From a checkpoint of a small multi-label image tagger.
Training: soap at rate 0.0024, 22600 steps, batches of 128.
Rows from block 2 of a small multi-label image tagger, named by matrix and row number. Rows with one number belong to one neuron. Each number is 128 + 24 x the weight over its row's rms, rounded and kept within 0 to 255. All counts start at 0.
After each neuron's rows are labels from the 100 images, of 14976, where the neuron reaches its largest size: "responds to" is what is common among them; "colour at peak" is the nearest of a few named colours to the mean colour under the peak. Only what is clearly more common there than usual is listed. The data: rosettes with rotational symmetry.
# gate: MLP gate (model.blocks.2.mlp.gate.weight, 768x384), inputs 0-47
# fc1: MLP up (model.blocks.2.mlp.fc1.weight, 768x384), inputs 0-47
# fc2: MLP down (model.blocks.2.mlp.fc2.weight, 384x768, transposed), outputs 0-47

gate.468 [105 164 116 151 117 134 129 137 106 108 133 139 114 156 137 127 130 139 133 154 126 140 157 153 157  98 137 161 138 149 177 156 161 114 134 137 167 172 119 167 154 168 111  85 145 131 133 132]
fc1.468 [120 135 166 167 164 123 109 151 149 107 135 124 160 184 135 124  93 140 100 138 132 135 154 160 159 119 157 121 122 155 150  94 163 106 118 148 169  92 133 126 132 135 107 149 145 113  97 113]
fc2.468 [117 151 153  92 114 125 103 117 112 141  75 107  97 110 139 173 112 130 155 116 167  87 144 170 108 152 105  93 159 101 130 140 127 139 150 130 119 147 133 116 160 163 112 129 141 126 114 110]
responds to: off centre; warm
colour at peak: brown

gate.354 [128 119 113  96 166  96  79 174 140 120 146 102 122  97 103 146 137 128 154 142  96 122 126 134 124  92 104 135 102 118 155 111 141 113  79 115 159 160 154  98 169  92 114 152 114 114 160 142]
fc1.354 [111 123 145 124  93 141 109  93 146 105 111 131 173 149 111 163 112 177 119  68 136 151 118  97 109 121 118 147 113 116  96 135 173 147 149 112 133 102 124 165  81 117 112 104 141 107 126  97]
fc2.354 [172 148 115 113 127 100 137 155 150 135 103 113  87 101 149 146 130 124  97 122 143 149 173 119 113 165 130 149 138  88 118 139 155 127 124 127 153 141 118 107 158 163 162 124 144 129 101 165]
responds to: grey
colour at peak: grey

gate.174 [116 144 148  96 114 139 137 157 128  97 108 140 174 113 131 128 139 161 169 119 169 135 142 157 130 136 149 191 137 141 127  79 150 149 106 114 130 117 165 113 139 154 152 167  98 173 145 126]
fc1.174 [123 109  79 145 147  87 131 129 117 137 121 113 141 129 134  84  87 172 140 123 109 121 119 158 129 121  99 107 146 144 153 136 102 151 132 136 124 128 120 165 128 111 126 112 130 123 102  89]
fc2.174 [102 146 114 150 147 138 119 102 127 130 162 127 117 100 104  64 151 161 140 121 107 164 124 173 125  89 159 149 129 110 119 150  94 141  92 157 126 129 100 143 134 147 103 114 115 103 118 115]
responds to: grey
colour at peak: grey

gate.689 [129 122 132 158 131 128 116 131 151 137 139 126 128 129 172 148  90 109 126 133 114  84 111 123 137 116 102 127 150 169 135 135 106 164 136 161 107 136 122 157 103 109 115  98 107 128 148 125]
fc1.689 [143 138 103 127 176 111 168 142 125 128 119 149 151 140  57 143 173 110 142 152 146 154 170  87 121 167 144 129  61 137 123 102 105 113 128 104 108 120 110 142  98 124 150 114 174 114 111 126]
fc2.689 [108 152 162 105 149 158 185 144 130 123 134 118 153 124 189  95 141 123 181 101 152 145 103 102 146 116 104 142 185  90 149 126 141 124  97 101 153 119 105 138 148 126 149 140 130  91 148  83]
responds to: earthy
colour at peak: brown

gate.397 [134 163 112 158 128 122 121 139 123 120 149 108 160 121 106 121 139 132 155  85 126 134 140 150 109 109 118 139 120 122  70 113 135 162 114 110 122 112 168 125 143  83 134  85 150 108 164  96]
fc1.397 [165 140 116 129  50 145 143  69  97  76 117 106 153 143  63 106  77 139 126 160  88 142 102 147 107 108 153 168 135 128 120 118 112 115 136 146 149  93 104 156 136  99 139  82 129 160 109 146]
fc2.397 [ 90 142 135 151 103  99 140 114 137 126 166 135 152 138 119 149 132 107 133 126  98 109 150 107 112 142 129 111 128 116 139  97 106 118 148 129  92 151 131  78 118 119 117 169 146 128 143 122]
responds to: cool
colour at peak: black

gate.367 [141 121 133 160 110 162 149 125  85 153 158 155 155 127  86 141 140 180 110 119 123 119 132 128 126  90  77 129  43 109 132 137  99 114 148 122  95 164  91 105 131 147 155  94 140 110 139 143]
fc1.367 [111 127 144  89  65 123 134 157 149  88 135 123 105  93 168 124  97 103 111 143 146 132 132 123 124 121 156 174 190 155 137 117 131 134 105  92 102 103 119 162 164 151 123 159 112 154 100 137]
fc2.367 [143 171  78 128 119 145 101 123 108 162 140  99 155 151  64 130 139 116 124 157 153 131 110 103 173 140 141 136 111 152 104 140 124 145 115 124 143 134  94 124  84 110 152 143 128  88 110 132]
responds to: warm
colour at peak: green

gate.444 [101 105 119 148 147 131 112 114 128 129 165 130  90 131 159  89 107 110 128 110  98 103 111 212 123 129 110  97 144 188 124 112 156 153 150 162  89 120 103 120  97 166 105 125 156 147 103 125]
fc1.444 [ 97  92 138 109 159 107 105 174  69 119 125 140 123 120 129 136 102 153 144 138 116  87 163 124 129 130 175  63 107 155 108 146  87  83 137 128 127 156 105 145 138  98 150 132 171 138 128 122]
fc2.444 [131 147 119 150 112 103 164 134 130 119  87 126 124 135 130 121 113 129 184 154 133 107 112 122 112 103 163 133 178 132 136  98 154  83 128 166 133  97 120 127 136  89 136 114 141 178 123 130]
responds to: dark; vivid
colour at peak: black; green

gate.654 [ 81 127 134 125 137 109 132 164 138 139 127 133 133  77 117 138  88 152 146 137 109 110 118  81 147 151 133 166 142 139  96 125 113 120 133 125  93  98 159 153 120 122 191 140 122 107 121  97]
fc1.654 [155 151 106 148 128 123 108 118 177 138 148 138 115  93  80 110 139 139 124 113 142 135  93 115 140 137 144  80 100 169 123 146 113  61 118 111 123  81 144 120 130 154 134 104 153 163 131 166]
fc2.654 [174 154 111 105 137 145 111 184 141 150 141 108 160 123 136 118 115 125 159 144 134 133 133 157 110 100 153 127 112 134 132 128 150 108 159 138 113 157 141 155 145 141 126  66 114 117 131 136]
responds to: grey
colour at peak: grey

gate.184 [117 124 164 141 107  96 101 122  95 138 107 158 178 118 150 132 136 123  90 136 155 141 112 111 103  97 115 128  88 131 120 136 106 121 147  78 142 120 109 113 124 167 151 119  75 127 123  97]
fc1.184 [129 131 122 123 117  93 130 137 102 134  80 132 134 111 130 131 126 153 114 126 130 116 105 133 134 125 150 137  71 150 103 117 132 100 127  81 139 128  85 129  98 156 161  68 108 103 151 101]
fc2.184 [ 57 123 102 132 135 149 139  90 125  89 153  88 141 123 148 104 103 124 134 164 162 146  81 150 107 122  85 126 142 118 119 107 118 165  66  87 170 161 131 156 126 163 157 134 130 117 151 135]
responds to: earthy
colour at peak: black

gate.331 [127 148  99 142 124 149 121 118 125 161 145 110 158  99 118 149 124 118 107 114 131 118 115 114  96 110 125 105 140  97 129 118 120 139 107 118 103 136 115 120 175 101 175 122 134  99 119 118]
fc1.331 [107 124  87  72  89 135 119  90 135 115 173 158 149  73 172 157 108 109 193 160 148 114 121 139 151 109 147 148 111 127 120 101 136 169 117 144 159  87 161 137 140 153 125 102 139 106 118 125]
fc2.331 [142 134 144 149 118 154 130 108  93 132 109 115 160 131 150 103 121 146 107 127 133 129 111 160 133 137 146  97 167 159 135 124 155 113  88 127  85 100 101 131 117  87 110 136 124 119 128 126]
responds to: cool
colour at peak: blue

gate.155 [143 100 133 115 131 123 127 128 130 206 109 123 160  94 106 135 112 144 118 117 147 105 136 142 122 134 137 117 162  91 133 108 112 108 112 116 121 112 104 144 130  85 150 131 118  97 105 114]
fc1.155 [155 164 129 139 127 133 133 139 140 162 126 124 132 153 129  91 143  98 135 140 126 133 144 139 119 106 153 111 160 151 131 111  93 125 117 133 158  87  80 108  98 104 152 139 147 132  86 130]
fc2.155 [125 165 116 138 128 159 138 137  87 106 143 149 142 130 113 124 150 125 146 137 118 143 138 121  93 118 164 181 151 130 131 110 143 157 151 143 146 123 104 152 101 178  97 128 148 138 133 120]
responds to: warm
colour at peak: brown

gate.404 [102 118 113 152 113 123 143 110 140 119 112 110  93 144 123 140 120 134 151 111 125 101 148 126 121 124 105 102 115 157 138 102 122 115 132 134 121  85  89 109 138  93  93 161 104 123 101  90]
fc1.404 [159 123 156 127 124 170 122 118 106 122 166 146 125 153 123 129 138 104  84 113  85 124 104  97 102 118 104 116 147 132 117 126 147  96 134 134 114 122  67 146 164 186 144 112 119 103 124 139]
fc2.404 [135  94 116 135 161 126 134 134 146 116 102 166 127 143 122 126 150 103 100 193 103 123 140 159 143  94 152 100  95 152 155 126 117 170 136 160 127 117 129 121 141 111 130 138 163 131 139 101]
responds to: dark
colour at peak: black; green

gate.557 [121 174  98 140 148 142 191 186 128 161 152 136 128 116  78 114  80 107  90 153 114 111 110 101 130  87 139 142 147 119  97 153  79 152 176  99 152 153 109 150 170 148 155 116 114 135 110 137]
fc1.557 [126  80 142 122 105 132 117 108 137 100 123 166 106 149 118 112 124 165 151 126 159 119 124 104 113 128 104 119 160 124 161 149 141 152 103 147 147  89 156 107 105 101 115 124 151 122 124 152]
fc2.557 [157 128 138 172 122 127 211 188  91 157 120 147  81 111 117 162 150  97 106 120 125 113 102 180 150 112 144 128 111 139 105 127 103 180 155 196 131 143  93 101 111 137 154 109 144 159 132 151]
responds to: warm
colour at peak: black

gate.521 [ 88 103 130 115  99 120 167 111  91 118 137 127 117  86 134 108  99 131 158 125 149  86 138 157 134 136 131 142 141 130 131 117 167  91  92 119 113 136 157 172 146 128 126 135 141 107 125 112]
fc1.521 [147 148 114 122 155 146  96 152 161 133 113  93 122 118 166 130 173 149  43 124 109 152 107  79  71 100 149 111 116 160 147 132 103 103  91 169 167 139 148 118 126 123 126 136  98 126 145 101]
fc2.521 [109 136 139 117 132 137 107 122 153 144  92  94 102 139 152  90 135  97 144 143 124 123 137 149 143 153 134 123 153 149 157 114 171 169 144 122 169  95 128 150 179 130 157 144  70 141  86 144]
responds to: pastel
colour at peak: grey

gate.483 [118 114 124 130 135  99 112 138 151 161 100 122 124 124 105 118  98 106 117 121 131 115 153 134 135 136 171 141 133 150 137  97 114 178 143 169 160 128 163 158 120 173 169 138 119 149 136 127]
fc1.483 [176 121 110 104 113 137 138  77 127 136 180 118 120 161 183 134 146 163 113 150 143 140 126 149 179 140 151 137 147 129 121 141 125 159 143 138 114 117  67 117 116 135 163 158  84 122 110 123]
fc2.483 [172 135  78 103 127 104 113 184 111 121  95 134 138 131  64 153 101 151  81 125 125 110 126 118 123 172 147 111 138 106 142 126 139 150 127 139 160 111 108  61 111 149 155  98 107  97 117  78]
responds to: vivid; warm
colour at peak: brown

gate.509 [122 145 138 125 139 158 119 121 142 127 114 212 135 154 147 112 158  98 102 115  88 147  57 158 126 100 110 105 121 133 146 121 140  98 138 153  77 143 142 111 162 134 143 134 102 160 120 204]
fc1.509 [103  95 127 124  93 156 113 100  92  98 121  73 107 113 120 139 121 160 142 121 122 135 188 102 142 148 117 138 146 119  98 107 108 153 142 148 144 137 139 106 101  90 136 137 137 127 148 107]
fc2.509 [128 166  94  96 138 166 104 114 131 126 157 147 159 114 129  94  98 125 132 135 128 135 162 106 128 102 120 149 167 122 101 109  95 126 141 155 113 133 100 134 148 109 147  99  91 158 168 158]
responds to: grey; pastel
colour at peak: grey

gate.239 [123 123  70 148 121 173 117  92 145 142 155 159 149 144 124 122 114 111 143 128 161 123 139 149 131 148 140 148 132 111 120  87 119 147 109 104 146 171 190 145 151 132 124 139 131 114 158 126]
fc1.239 [146 148 122 145 123  83 144 138 106 171 118  88 131 105 120 118 155  80 144 141 102 145 109 115 154  98 153 119 150 111 132 151  98 145 128 150 131 119  92 137  65  88 164 143 119 130  94 148]
fc2.239 [154  69 123 162 142 114 123 152 147 173 189 126 158  83 132 183 106  88 134 135 144 107 165 132 118 132 116 149  96 161 121  85 139 106 161 133 121 116 142 122 123 149 145  96  88 120 147 153]
responds to: cool
colour at peak: grey

gate.220 [156 174 141 116 138 124 124 162  99 105 140 124 162 130  69 108 106 150 154 195 123 145 131 137 153 126 132 114 148  96 152 118 138  95 162 161 117 137 138 149 122 158 142 127 113  80 157  99]
fc1.220 [119  95  90  82 150 126 112 124 120 121  97 132 115  74 119  81 161  97 116 134 165 121 131 113 105 114 132 155 120  91 119 126 141 142 107 130 148 131 109 125 165 162 172 127 158  74 109 118]
fc2.220 [114  92 139 135 104 160 120 164 109  97 118 132 148 164 175 126 111 126  76 144 163 121 152 100 149 140 152 151 159 115 133 142 102 117 105 161 110 151 110  97 159 149 107 119 101 173 143 175]
responds to: dark
colour at peak: black

gate.767 [127 137  98 120  94 137 120 143 132  99 102 177  90 145 157 155 118 124 111 126 145 140 149  86 178 192 100 152 100 103 138 124 123 102 109 132  99 172 117  99 121 124 107 169 106 148 150 104]
fc1.767 [141 113 106 184 133 134 139 143 123 136 140 131 130 116 102  88 163 160 127 110 113 124 113 121  87 124 114  93 159 157 142 160 125 152 118  78 134 173 143 145 147 107 144 140 147 121 180 148]
fc2.767 [ 92 114 165 133 111 142  99 135 111 135 175 165  90 169  90 124 128 156 152 116 163  98 113 112 180 150 110 118 121 111  86 104  92  96 122 107 127 152 151 109  99 177  80 147 171 128 137 131]
responds to: earthy; dark
colour at peak: brown

gate.92 [ 92  71 150 114 142 119 165 113  79 113 150 111 112  89 138 165 140 108 130 147  99 161 112 155 109  91 134 140 152 121 145 135 119 163 144 104 139 117 100 146 144 100 128 108 126 146 155 137]
fc1.92 [123  75 154 136 160 143 146 106 108 131 143 105 139  82  85 146 115 115 119 174 100 149  74 139 121 139 137 151 150 177 105 147 117 159 118 115 135 112 180 109 116 114  94 118 138 142 120 121]
fc2.92 [175  95  89 146 116 134 104 155 131 118 112 159 124 132 165 146 134 119 128 112 135 117 105 131 113 119 135 174 141 128 134  83  89 149 142 143 128 126  91  88 114 115 112 150 111 120 139 129]
responds to: warm
colour at peak: red

gate.437 [160 100 122 125 112 117 121 128 145 107 137 171 130 121 102 139 163 123 161 149 119  73 113 191 116 139  91 113 114 108 111 120  96 151 113 114 138 167 123 117 104 106 148 104 104 126 135 152]
fc1.437 [132 154 129 165 166 117 161 122 138 122 152  87 144 147 129 133 137  87 153 110 132 166 153 168 150 149 133 120  72 136 137 127 112 135 100 134 167 122 146  96 125 137 167 125 122 133 166 152]
fc2.437 [115 121 102 116 131 118 110 115 158 108 104 169 177 145 151 138 123 112 119 158 120 118 161 102 134 103 115  97 126 121  67 120 102 117 105 127 131 144 130 145 108  56 151  96 175 132 131 131]
responds to: vivid
colour at peak: grey; green

gate.625 [ 84 107 134 134 126 141 134 108 102 139 140 141 133 118 123 103 118 141 148  71 163 175 117 141 120 115 113 118 108 158 107 118 160 159 103 123 117 119 123 161 168 140 105 149 118 114 114 136]
fc1.625 [100 126 133 146  92 168 188 140 114 116 154 158 138 143 166  86 135 135 108 126 167 188 110 118 139 124 158 158 177 110  81  91 130 156 140 188 110 103 129 147 132 118 140 169 152 150 148 123]
fc2.625 [130 121 109 140 174 143 183 106  92 141 117 135 151 126 138 139 142 159 159  89 123 139 139 104 127 129 150 128 150  90 133 107  84 175 112 110 182  97 150 151 146 159 113 133 157  80 146  74]
responds to: cool
colour at peak: grey

gate.333 [106 165 130 173 124 165 134 135 117 138 152 161 112 123  71 132 126 151 133 128 112 103 137 144 119 145  91 125 129 136 117 115 166 122 141 143 119 142 178 111 157 149 160 134  96 118 127 111]
fc1.333 [109 153 118  98 125 102  85  74 133 119 129 112 134 101 167 150 150 112 141 153 174 146 122 111 145  81  93 163 150 133  97 118 104  99 111 120 137 138 112 127  82 111 144 146 134 155 149 192]
fc2.333 [107 139 182  82 137  79 123 112 122  98 109 164 121 140 118 116  91 147 139 109 139 103 104 123 120 122 140 125  77 137 131 155 174 114 126  94 122 150  95 130 180 140 167 130 117 131 143  99]
responds to: vivid
colour at peak: yellow; orange

gate.195 [132 153 146 120  98 115 198 119 117 140 122 114 123 130 126 105 131 129 114 132 100 143 104  98 132  96 143 109 137 142 129 108 145 135 125 146  75 124 129  82 133 149 150 167 148 137  90 149]
fc1.195 [114 144 127 112 115 108 124 109 123 143 123 117 106 138 126 148  69 116 153 109 135 121 130  91 128 100 153 119 149 159 115 101 121 149 128 115 148 179 139 175 167 166 133 103 138 133  97 123]
fc2.195 [153 108 110 110  89 145 144 124 128 101 129  95 169 144 142 143 101 125 113 161 128 141  96 117 119 172  95 125 107 123 125 150  84 101 149 124 152 126 126 137 183 119 125 121 126 149  89 106]
responds to: vivid
colour at peak: orange

gate.343 [147 145 127 131 155 159 101 138 106 149 126 122 121 131 113 140 108  90 118 145  74 179 131 151 130 149 169 124 114 144 127 122 168 127 153 106 121 124 157 154  96 132 107 137 150 103 153 107]
fc1.343 [140 124 151 120 137 172 155 116 147 153 139 115 100 152  86 175 154 130 127 145  60 143 123 119 113 132 139 133 111 156 102 101 131 123 132 143  98  86 152 122 102 138 128 125 150 124 138 116]
fc2.343 [144 124 141 113 111 110 156 154 125 115 156 102 126  95 100 113 129 143 120 148 106 144 132 132 140 140 112 115 142 129 146 146  84 135 147 122  98 163 114 140 100 192 158 117 143 169 112 104]
responds to: off centre; grey; pastel
colour at peak: grey

gate.539 [177 105 131 118 105  74 126  75 118 190 129 149 122 118 122 112 153 102 136 100 126 185 136 100 183 162  82 118 138 129 163 138 124 141 140 118 102 139  77 131 108 141 141 144 130  92 143 113]
fc1.539 [124 106 124 138 110  85 108 116 147 140 118 105  82  90 113 112 130 146 124 109 174 162 146 141 138 122  99 179 129 148 113 159 121 132  77 121 127 134 118 140 145 118 124 164 112 133 154 102]
fc2.539 [140 159 138 124 179 138 133 112 113 104 125 125 178  85 141 127 156 120 170 126 155 151 144  92  87 126 161 114 101  83  86 112 112 129 136  93 123  95  98 188 109  99 149 118 141 105 124 139]
responds to: dark; three-fold
colour at peak: black

gate.596 [127 164  89 140 130 115 150 139 115 126  86 123 138 119 120 138 107 155  84 145 135 109 173 125 154 120 186  85 109 134 122 164 131  96 125 102 107 142 195 132 127 171 150 104  99 158 117 132]
fc1.596 [120 173  92 129 142 139 104 133 100 121 130 129 110 145  84 127 120 157 102 118 157  97 178 145 180 141 150 106  85 116 122 154 137  93  96  89 132 164 164 111 112 125 143 130 120 158 145 119]
fc2.596 [140 127 142 175 150 110  93  89 159 144 122  84 145 118 106 118 128 117 128 109 145 155 133 183 152  94 155 146 138 132  76 108 115  94 134 148 155 107 170 153 114 122 177 129  91 111 114  95]
responds to: vivid
colour at peak: purple

gate.414 [138 114 121 126 152 128 133 111 107 135 133 157 144  74 127 118 118  71 122 100 114 127 154 115 111 126  98 104 105 130 102 124 125  84 128 108 101 130 117  81 100 126 124 104 117 104 108 124]
fc1.414 [122 137 150 100 161 104 140 154 122 137 167  65 144 168 107 125 100 121 125 137 122  96 122 121 152  88 111  80 112 107 121 118 192 135 108  83 117 138 130 135 157 115 136 121 121  94  94 158]
fc2.414 [147 155 162 114 102 134 132 104 186  96 108  98 140 147 141 143  93  73 132 167 150 129 137 148 135 156 130 195 142 123 121 154 132 118 124 175 121  88 100  78 105 109 138 137 127 137 124 108]
responds to: dark
colour at peak: black

gate.391 [147 123 127 155 142 122  91 123 130 133 146 151 128 108 115 150 130 131 118  95 134  97 149  89 157 117 149 156 155 131 128 120 160 135 132 160 123 121 125 149 119 194 134 104 149 119 106 115]
fc1.391 [138 111 117 198 150 148 126 151 117 128 190 166 138 102 129 116  95  99 132 124 111 130 137 123 115 183 106  95 119 116 126 131 109 148 118 119 111 128 117 125 167 167 190 128 114 114 154 138]
fc2.391 [134  92 136 131 104 144 114 107  86  70 130 100 133 146 124 105 156  94 147 112 100  77 148  91 143  96 106 145 133 132 154 159 117 117 157 156 182 147 123 126 109 116 102 149 120 129 157 142]
responds to: warm; vivid
colour at peak: red

gate.113 [ 87 146  76  98  95 102 164  85 141 118 135 159 145 124 121 148 105 142 131 112 115 131 124 129 148 125 110  84 114 137 140 155 142 141 154 135 135 156 108  92 124 136 102 137 128 119 143 147]
fc1.113 [115 131 119 138 129 128  73  75 184 145  93 146 149 134 121 173 136 152 118 113 153 171 123 111 133 131 110 109 111 125 122 156 141 154 143 141  76 159 137 105 114 117 111 148 138 112 110 147]
fc2.113 [112 153 134 141 152 120 118 151 136 120 157 145 169 145 132 119 120 123 159  86 156 119 141 117 167 123 119 102 156 163 127 139 106 110 172 156 126 100 136  89  96 106 117 119 145 143 123 141]
responds to: earthy
colour at peak: brown

gate.517 [129 128 138 138  97 135 123 145  96 123 154 148 115 109 147 149  61 111 133 158 146  91  75 117  69 114  95 133 146 129 104 149 118 131 142 121 123 144 140 130  85 144 156 100 150  96 155 170]
fc1.517 [144 156 111 132 173 129 151 120 141 162 125  96 148 173 142 120 154  89 119  96 100 134 148 128 168 146 114 133  73 102 157 123 106 129  92  44 152 114  93  70 179 129 128  94 121 166 136 115]
fc2.517 [143 151 123 140 155 142 128 128 100 132 125 177 116 138 110 116 140 137 151 143  45 135 117 118 129 155 131 156 102 124 114 112 160 157 117 108  99 172  95 139 151 126 120 124 112  93 168 140]
responds to: pastel
colour at peak: black

gate.5 [116 165 129 136 164 170 120 125 128 119 129 134 140 110  89  95 113 131 166 117 157 129 146 143 125 142 124 163 109 171 106 167  91 135 118 145 123 131 177 102 147 120  99 135 150 172 132 124]
fc1.5 [169 154  90  93  70  93 171 108  97 120 103 139 128 109 146 129 110 111 134 110 119 125 117  75 132 120 107 149 167  92 110 124 136 116 120 117 133 112 111 165 109 130  96 140  90 154 130 164]
fc2.5 [134 151 115 107 135 149 100 121 157 110 169 110 113 162 153 133 107 114 111 118  99 107  94 126 136 148 141 149 177  76 148 126 137 154 139 129 128 132  77 110 120 150 100 132 101 162 161 136]
responds to: earthy; vivid
colour at peak: green

gate.340 [113 115 125 123  98 131 130 147 137 115 119 152 107 129 159 148 174  99 110 150 168 128 130 119 138 137 175  72  95 173 174  90 133 136 133 132 148 141 119 140 126 108 144 111 110 140  83 177]
fc1.340 [104 123 148 108  96  90  96 146 117 111 107 121 158 122 106  64 157 128 116 146 136 141 167 149  98  96 125 152 116  69 107 108 118 110 133 133 138 143 140 118 133 164 146 180 127 123 114 113]
fc2.340 [112 109  98 130 136 108 135 127 134 123 156 146 183 154 178 120 143 115 120 116 120 117 103  98 114 130 154 129 128 174 120 178 108 115 121 112 143 129 175 142 160 136 110 132  86 105 148 107]
responds to: vivid
colour at peak: grey

gate.641 [140 130 108 113 119 118 128 141 122 109 187 113 122 142 142 122  93 136  70 143 112 182 130 184 125  93 111 121 126 140 145 152 120 117  92 145 147 109 123 118 135 124  81 110 112  94 110 136]
fc1.641 [119 136 129 163 145 112 152 152 141 142 111 130  95 134 120 112 117 155 137 112 127 163 152 105 139 122 165 152  68 128 148 140  86 119  97  77 141 115 122  90  87 106 140 105 114 139 141 106]
fc2.641 [ 98 109 159 134 139 119 160 100 106 103 125 140 144  69 148 161 122 121 136 134 112 136 101 162 115 119 164 130 154 148 113 138 148 141 136 117 102 121 139 140 136 148 174 166 116 133 167 137]
responds to: pastel
colour at peak: black

gate.214 [129 152 143 122  94 104  95 140 163 116 113 144 153 119 133 138 174 118  85 131 125 135 115 122 127  82 174 105 119 147 137 136 128 152 129 151 100 112  53 124 125 135 143 137 128 145 146  97]
fc1.214 [130 128 158 146  86 138 146 125 116 147 143 132 106 132 105 113 129 124 106 136 145  98 137 127 132 164 110 141 108 141 128 114 137  97 134 142 148 149 118 115 138 125 125 105  87 143 111  72]
fc2.214 [162 178 132 129 116 178 138 126 134 132 100 121 152 137 140 136 126 141 134 104 119 150 139 135 110 118  99  97 124 126 110  99 109 111 153 152 182  68 118 159 132 132 129 133 101 127 118  86]
responds to: vivid
colour at peak: green

gate.64 [149 117 183 152 178 151  90 132  95 173  98 121 124  96 111 121 137 146 122 115 117 129 143  77 138 177 162 116 105 160 124 118 122 118 143 112 119 115  87 122 153 143  90 127 125 131 143 117]
fc1.64 [ 66 159 120  96  62 119 141  78 144 117 149 132 146 148 122 122 171 153 143 142 125 125 102 118 168  99 118 139  85 102 157 136 117 112 113 146 136 127 146 133 109  81 149 138 145 116 127 126]
fc2.64 [158 177 149 171 137 176 123 115 107 133 144 151 125 126 110 152 163 100 141 133 126 117 100 140 124 125 109 138 116 117 116 144 119 132 120 123 134 134  94  99 118 105 152 121  97 134 101 125]
responds to: earthy
colour at peak: brown